From a checkpoint of a small waveform VAE.
Training: muon at rate 0.0054, 5900 steps, batches of 64.
Rows from block 6 of the decoder of a small waveform VAE, named by matrix and row number. Each number is 500 + 40 x the weight over its row's rms, rounded and kept within 0 to 999. All counts start at 0. Numbers have three digits each.
After each channel's rows are labels from the 100 clips, of 14976, where the channel reaches its highest value: "responds to" is what is common among them. Only what is clearly more common there than usual is listed. The data: notes from a synthesiser with random patches.
# conv: width-7 conv (decoder.decb.2.0.conv.weight, 96x96x7, each kernel summed), inputs 0-95

conv.91:485573462520517506438511461536468544494589547553452487481504567478462489483571540469485479587542492484502489501501525467551485436529593552581546472493570484506522428476470422481468491497477508495493455515531480503585454536559536444581493520539451531481525460478484543509488503484509484432
responds to: gate

conv.40:485451489463480549485502487572472457510497456417578489453517446526498551438404430519496480506526480483514547476419503509479497510496499446499510489534524543477458520546557406442555467438547487480496527498503433460489575469455519458570521447520484528530548492433551562489477444497525506513
responds to: pluck

conv.58:499465551558569478485509435485489473572500528437444548477441507486498529424475435468462495516530549477514478444440483378487556504491520464511511540504549471504452462523541444439502517516531557479504402501501428492505524528489502517511556474493525541501436493470491491611433492466484529506
responds to: pluck; noise

conv.82:491486457536485508485517503588428545508480504497474506493467520501466460463468512486473456454459534521482550531413459453496497550525504472449455589485482549497518488505554502524529588601554484483451556436505415513476469428518558497530487425453496522509541503520602526486520486557471547485
responds to: pluck

conv.36:562495529490514579507491546567524493584494524489551533457462515466464492506478494481502422545572508505519533600495466496516506533493454515500496524502512493544535504517495584528515461479581460533499512443406526516503508397584516500585511451512567494549488550496495486533581454532504526522
responds to: pluck

conv.69:570459458509538576484508444595513477567507513447527511505501556514493519554474465484532557461546509564524430450453536487495433491586490500450482472477588549517523507501468556488529471522581509505520509465455486492506507521553542511511476439571463465432493533479494576527465522451512536436
responds to: pluck; drive

conv.51:519450535498442479433498493521542434548456502510510502495480517477526543520516475568443542462468505529552449453483451527433482495411506529488513504500485589524489515581468501507500486444428392529551506559495498447482483462477579532449512485524429494474543474478548480474407507492538479431
responds to: gate; drive

conv.54:510494587390517541515574551561532513572471523453429462486509521542458497536505481488523358520516495472450523489515494556441433490543512484564453501418487481540494473473508483521494487474494431561498470472486460445453522460491534528522477506496498499455438550544497443505488498484485476545
responds to: pluck

conv.23:455532560531439464539580428512508471587508547445503529417455531427512494509540493524504482494527572515491474509486457572434508472502512534452478465473487471526449555482522454458547504518565490551513490505538479532512510527468478508477552541578478468481483599526516422547516533497420544520
responds to: pluck; bass register